{"model": "contrastive image-text model", "dataset": "made-up ball-and-stick molecule models", "tokenizer": "word", "encoder_expansion": 4, "text_encoder_causal": true, "text_encoder_qk_norm": true, "text_encoder_parallel_block": false, "residual_init": "scaled_by_depth", "beta2": 0.999, "grad_clip": 3.0, "cautious_weight_decay": true, "epochs": 3.3}
Rows from block 2 of the text encoder of a small contrastive image-text model, named by matrix and row number. Rows with one number belong to one neuron. Each number is 500 + 40 x the weight over its row's rms, rounded and kept within 0 to 999. All counts start at 0. Numbers have three digits each.
After each neuron's rows are labels from the 100 texts, of 14976, where the neuron reaches its highest value: "tokens" is the input token at the peak. Only what is clearly more common there than usual is listed. The data: made-up ball-and-stick molecule models.
# fc1: MLP up (text_encoder.blocks.2.mlp.fc1.weight, 384x128), inputs 0-127
# fc2: MLP down (text_encoder.blocks.2.mlp.fc2.weight, 128x384, transposed), outputs 0-127

fc1.229:438561456582487512441516497506541515509431514540440572447425475561550527522544514483470539528562523470435440533536450505461522529507486531445479518556515486461454432454415490545526551503479486495526501452494496419523569505500499522534543590463439471516433511481514536496439497464545466481490495453421467524498444510564466540547488488469550437536488508540474500558530537482490436503512
fc2.229:490526496441500538520514490489484469579575586471500457485519579466466569464450516503524437393446504464568554541523522500561439403474544543574485448470507549516476590459578597466465492494506479506505486506486501491480469559521466473510459416510531473511506484476454515510556500549502483501451509539532514487560445518543504462515528483496446545530535471478462533535501488480487568515456
tokens: "twelve"

fc1.246:463572480536589492528544497539511488610501489487480547467404393537487490487442504501494506528521565498488545459487431507504485496521431469502471568500557527538524548444514510570504443474448488472492585537509539464547484477504453527591484509539491499500465484496466489463443497467528529491469455527505546511559459489485465570527528540500520502519525548495472508577551535451444441572568
fc2.246:496525507475436557502409472482509513440526528431524464492555540562551541464508505476451505515478495494444530574514527512542519430447530459565527453491482468481464444522463520497503506503526497527525439473466453513455501449506519482401458413442449505482499540576557500552506479427490460509533538459469475589457538503543543407505520496509526564501481488510448488435453533488550510434439
tokens: "in"

fc1.380:472507522496482452495463527469453492518403504480474527470561518463486466466507555536478506527481486416546434548485499468568512540511396509452529560491497461478499449476512527509528508462572430503479508532483511520517477480535484472439458500500500524546492380561544548474491547486549558616487448558449489505466476547522498522509543432537512415508473550496452453546503544526435444534500
fc2.380:534460519485470510538523538475533422442468382543529516469409456531552445491538461578491546458493455560434559445489486529459503485562513479534495483423456503422457503525490411517546422500458553483542449478590566531484507535480511441537492558495508421459515512493508495514505538543489529496528501531507497535505476452485517528544508514427463494493496517521515496498488478529538536539407
tokens: "green"

fc1.343:438451530498458441550476515416518480459490562438480454518483478466569560453493485485483522518509563426473487382462457399484511561525503494517523455492458472500427593457550518479446518457447516491528480584459526448444535512464457532528462491512468463568483522483501506523516457477583436559502499477486543482492490489462498489517548454502524446505508466524500509518499534420443548472483
fc2.343:496547488489538507501538460489543525541446508480513475561510433457463513566423505494549543409508511548508488408513502529530460474505461477392446480560483511468548493580490522505517518475541556457499487394506479466614448525559499527532525505566445466527450506480456499490575478514525506524544527493504478488553464532485477491559524516461482463504495549538486437457522426465500576499556
tokens: "yellow"

fc1.69:485587453560497539508510610459582440436450487482501481474511529481480495519507453505483437558567549505472471488437499539539551507487528474495525489547519467579491476490460463541558540513571439527473548532539504534444558515469494494568521466446498580484463507478533450540470561490449519505564541534432472479523522510560467450586577541517508479474468476466471492515499504500565519512443
fc2.69:474563477465544462510457476457447573552546559471505505517553486508534557510480550537508517447487535489538535418507464477467470459548514528514463492518519432496469495486496631498481541451455553473509497493471533532469484542561514500482448515539536458608565478457468537521588474532489465481488440471556566514508456492562555497522459462421514506508517548508484458507499548471424434553520
tokens: "twelve"

fc1.325:471462439447508526581540550508571544452453466474472501517525496501517552452483495476493494467527414494591510447595463489538493472488437465476496471486415475454534526519507496539545505437505494483489518547542546525463504567463502474551549529574490477537489520438468520547450498495464511419541457533471493482489548506441461537488471537583473443564454543569553473518480503469589496546479
fc2.325:533532520570519501384448433487455553554493501522519568497536467535499368525449492472499489507542482536535512580441483484461490544479481496508518536517485537542476524536504476449414525581514535511556502435479493464531454439515550507520518525571531445482476494508526466453538560489550480516452477555510516495508527539535532457455505493531473501494593463462506544495497453515390488438493
tokens: "white"

fc1.155:479581472486557539472496574468462474512519475436448433508523559549422438497492514470452430462471501496458536447434550514483516534512497539472445516518532470541510508544522519490524485529523474476488440549474520476448460531576495510575469436510484487591461544482457496483520541475517458489517529464513448560535539549559571472501447534569456507484453519519511562474484540542544401469427
fc2.155:520488481507427479513514475526551546471536531560542521492479496478512512529480477498543529497476532468527457508559430476539475455444557490501544421484546549489505498392436462534458507453528498566520611506464457497497582479509475565415530497486502547462531481515531552487490466496509517527498519516500513464449484387511490574492495485437480392511493505484458450514532548473504576530590
tokens: "in"

fc1.363:445449483442498471495469485528490498399562466443547479496507573519462477483519440436488538548473527480525392550494532505508513519446439530448501542518522486561454466504559504432536493516543512563458519519595535558520492492495498504543477479496534547608529506404532454488441519530438525493508479481467487475497419443513520550508484538559546535501490543500513532525457572525494552509456
fc2.363:503552555567456451477518544447483506542468535574462528472482401482513486504520530599525523522499482492509566457521484509494500480566533504504513479485460504418540542427492492561489490425491489426598442523466513482497510491469563522442515512512479468409497453603524516533516496483557495504494510491408533610464537503511450473454485491502409453521484482495503530538537462479487475507484
tokens: "in"

fc1.290:476547556476456462549523507537560534571447554538504505511563512499505526496444520444475553488459469470556465543541512560441488397484515510506510525512463514486523576530433518498521542493476463502497603489460537520443527553524514479548495503607523442486474572447490466569517551511533586450463504489501575550468552520523497512494488526574500589555477478542545522556504497501495515501513
fc2.290:533418504471528505454478464449508512473525519507526499536503547520527436472510469522517548537517444503457484526514512434502517527507487497483544480439483589476466461525552454514523498467546520447517449467486466425448427425502538570560575510502464380503503472546551497435526490436512534532482418593538390525506446494510530473447475517502506487578509521505454498442497469480447489471504
tokens: "white"

fc1.132:446470476539458524449478490561508510470483492390510517573539515527486519554533459462450560437591556502499518526513461478538505448506469478485547480579450451503461481431605477433500533571496469460507534470421481504473479540560438467475458455438528495526570488499512463538480517493501530548454502519508480526454523493598451475434469543547488538476465439540491520507534489482509539546510
fc2.132:475496541480484493537464526429570438484467474500502441478479470516566477499520556512503529502461440527477517505523489469500594549509519512431474477426485589507512539455504528561488481365571510466579524507536462553461540459486544561490548561541439510533492508542438491540496514493513503453502543477470559466533512508523555470524514518450497513507585457520458496500498411485514400456516
tokens: "in"

fc1.73:446503425438506540494424496510506455491501432528546552482542506484538472503486461482492482543522449440542542582487543582475438394524443510469545528450542488475485478497552498532453511576509504440458495538465483531543547520537564521477376500522457488507432547515508537581455495500547552510493493474507503546494489505528549523441572488498476502506565475528492430507468438480456514483456
fc2.73:544523481591458444528584541515458535523478527489475475475463469470384536490492510501512500495544565553463499448546443461517545548487452476560512502566515464586541522524459471458510510497455512518525497524499512486436518467473406508499558531536539527471559492513524513437531463504498495491514536497480442479536508429519523554552416564462518482515431516450610561503491565529496459480532
tokens: "green"

fc1.149:521480480519578450476456493544450521550427492455462533466495534455472487555543457487477529432477481545523529487512470535495487525464453540519511458452547526508502574568509567520464576543526445468489456468551489518505543468559552494516470541543463534487436570521580525543517499517571430519489562553459456462472462486474478481499496499520536486539429544592508475425555500431461487427509
fc2.149:497511468466443534539488488432587490382548542547466505561492432510532520456548551468456418522474532404494471474512480503536520464513536564457517477492517514452513454404525479463544446493475520546554575549457474523372478538448442576501524464483528490556493506495475480516488501497445441514508494519521538465498539462550510528555513509471509513535556473465470490530543487543520511528474
tokens: "in"

fc1.159:441478509538427497526433446522527493472441477504561455471507480464435453507521434511579529442502452497542531528506478541499458508506508490519467515462510499488440487467517491479502458499550481433492510548480579502426539531435488557465438547478495465554434424515570533484590537433435450529421479522499444483504469526526524549512458460500534390470533537473552452511453490475503490494459
fc2.159:541543504460517483495553507529528540471473529501431494518531468526527545480484517501435512560408494457524488529482498549540460464444482524427539482533380454480460468524485476506494465508501437450503494484622435480514513495472489484600548446511473458543460536446465455535488536508467514448477512488445506471525511517482478410620533565554519576535494455503485505563525543519500488486503
tokens: "white"

fc1.176:542430492498480459489456522549571507408483542492491483564479496456502495505558600467491541439462567519439428531517487538489406487434461466494458558431444488499529564427536442497457488490522535542489554491441541428498493483511495562455510514502543439515496494499538471549524545477555475483525565506470538464454520442517456526480470502541525517473445521533500493438558473476496580537488
fc2.176:449564497522479529538498515478462467575483469485494497425517493556527504493420414511497469507526409496564544469473475464473608480595515541504553448560525501454451475539476532494543477491468484433496437548549459573505474535517498481529463414484454507512522525519513532480457412532419495515515464461510513509525437583527525499502516468472458498518492463468473502564441558550474457475499
tokens: "twelve"

fc1.257:575513501529504473480521510453514470491451502503444462486451535548470494508512527420498480566491433508527511508432585472467472569489518494521502454475404557487410490534484519561483496500485392500550542366507570460577454479487477516487517508562498486466533452469544515480525514483529492474475463495548464515470464504411462494488563495499468457498557503470497510445531474595448484524523
fc2.257:405546469438471534507425490521479530524465532459562532523536497470519431482486548503500518474466540484476484499553434522569519449467503457490470517609495461439541536415548483491593479511540537466532455588460443573457527534522481513519538505482427521550461472531460477527473501548538498555518499504455563512471450445540514506530452464508540523533490503581482479541443532435536488505504
tokens: "yellow"

fc1.130:437453482493512471472474535502576535442462525434498542490466522520446487500502551462502517443426541449524523513500462559566449488452537512482506464460516440484484489452419494502511454463562417477484537488503467514517540502531454498465515515456532464543472450417549542553466516501560527464539548569413546579488516493454465488555514514553550437513447500543559469520463522441447535531438
fc2.130:494536504397517446509495485534440512532494536494494462408481522550504529528450535549573509517456536532424510527494510498397554480573484525479438478510473523421527617502493507514564543522490466407561503476482549514524488552492481510549486519537486524520467494526444478555473509493488424544497429466436528451533496489577534544477516447514545493494499546486460475517507519528484405525468
tokens: "twelve"

fc1.160:412486454456465473452481463416422518522495434497439565496490512471522488534499496490541496495514497481413538520478454462529489474499517516518530456499497571580469455446567513534544498463485519539458547523476461518525472424473450448466457485509442499564464528499498533509558504456484568476465445599432536456400528450535434505503521494516536463547531434528478451494539559486467534507512
fc2.160:448544502498415499527495538508525458420516575472555423480530475525519535488479563464485530458534516491580518427557485508505494491552498466477529478509511527465514555521460472509492497486541489411520483514472542515446457525577478554535549442571473434484491526490509430490513515509511415515562519409502563540566434538555545497503522461507506475496441539594520506480477437508420512524496
tokens: "in"

fc1.346:457498464443563486556496469422530567493496539501504538465510501526533511537467452458504501486532551483467442490557418544523485462527536523409428493521457589587449515532433510490510458493535511472439491492477446470468567493457497438467571480447504499546472476447515517501500469500511509529524454504422538511477461432557520512562481475575456452468497488481497491510568578443547430478518
fc2.346:405584520465463503539487471561486489550526538487481479468447477467469552492470609471484486485405438452563519561502519454530472464490491508556420521550511400451514518466523549447499527504485467479490500514498533504471492488515436556527432485587467509563428460523503478516505489514523438533480542504519510480513516507547469437498526502475510528522534504517472445504398506490414547565464
tokens: "twelve"

fc1.151:486557529468485466440430501443445468449463459493464473536482494525518472542518489443489567471503469507458486524516462451525488493441487527474513421511467451453491580428538495474439515445450512506473424474486499558551492505490590459475436451536454480488434509459564502510526439536498470561469444569495541481522565472501552477484562463544504564488473441478467530448507443515450557502419
fc2.151:448473386542429473566492498545486489482513581470516517424488465483481532481492505511512508544471523500551511538522455543486534474558536469526504526508570540507447400552446502451566480541558496484539474536514458478433545448465432503522510509550466530465537533516494480457460573472426465453498555463513525541466426511551425538516484524486539474443527479496498494559520545474486461479593
tokens: "green"

fc1.334:477511436488579442546536507538462521460432510486489503467524452476525464491503476443546584477506482437557522455480500568624473481486542483517532478505444540545485478438494517485504499490528458467474522537475518526514517548470507500481497470472532464558556493488519541629477543488507476457560446535460421576575464564498464505566476545571520477502446503525484487476521573447528455493478
fc2.334:493537514441514469496453464486544522537521529486526445421483507497527577551479504512493494478439569503465526527475440547429528499595488527463466433514533520463455603531425501494534515535472487419519521474515532534489473505549418474532504478517493492567397491513440447469497491543513489506470501489508559450512523499595531553495477489535518459541457551494410495519454527536451507572436
tokens: "twelve"

fc1.0:497474517529449419497486494518498506501441560519489495477447510462517555444447509464468524469485512510509519576468558478536562473537496508519530443429517508496556471512529502526490487525373464466516543509495494449532562532491522485511537498432518577496525463454493542608502501480498555564448487507447503539518536399520524495590497532484518445501492487484434360519549522463459503528506
fc2.0:471536463428530507491544504534481525548580490482508538538564484454475482513462528450512449489525474499500482464569395529534422465522486540487447560583465510494504571419501541514533486524543570487496501484501530522413457497546494503526495498533535419493492517502485435400502514492508438527593529457500520421552515575533499527499506544538532516471447529503529564447441460478476537477521
tokens: "in"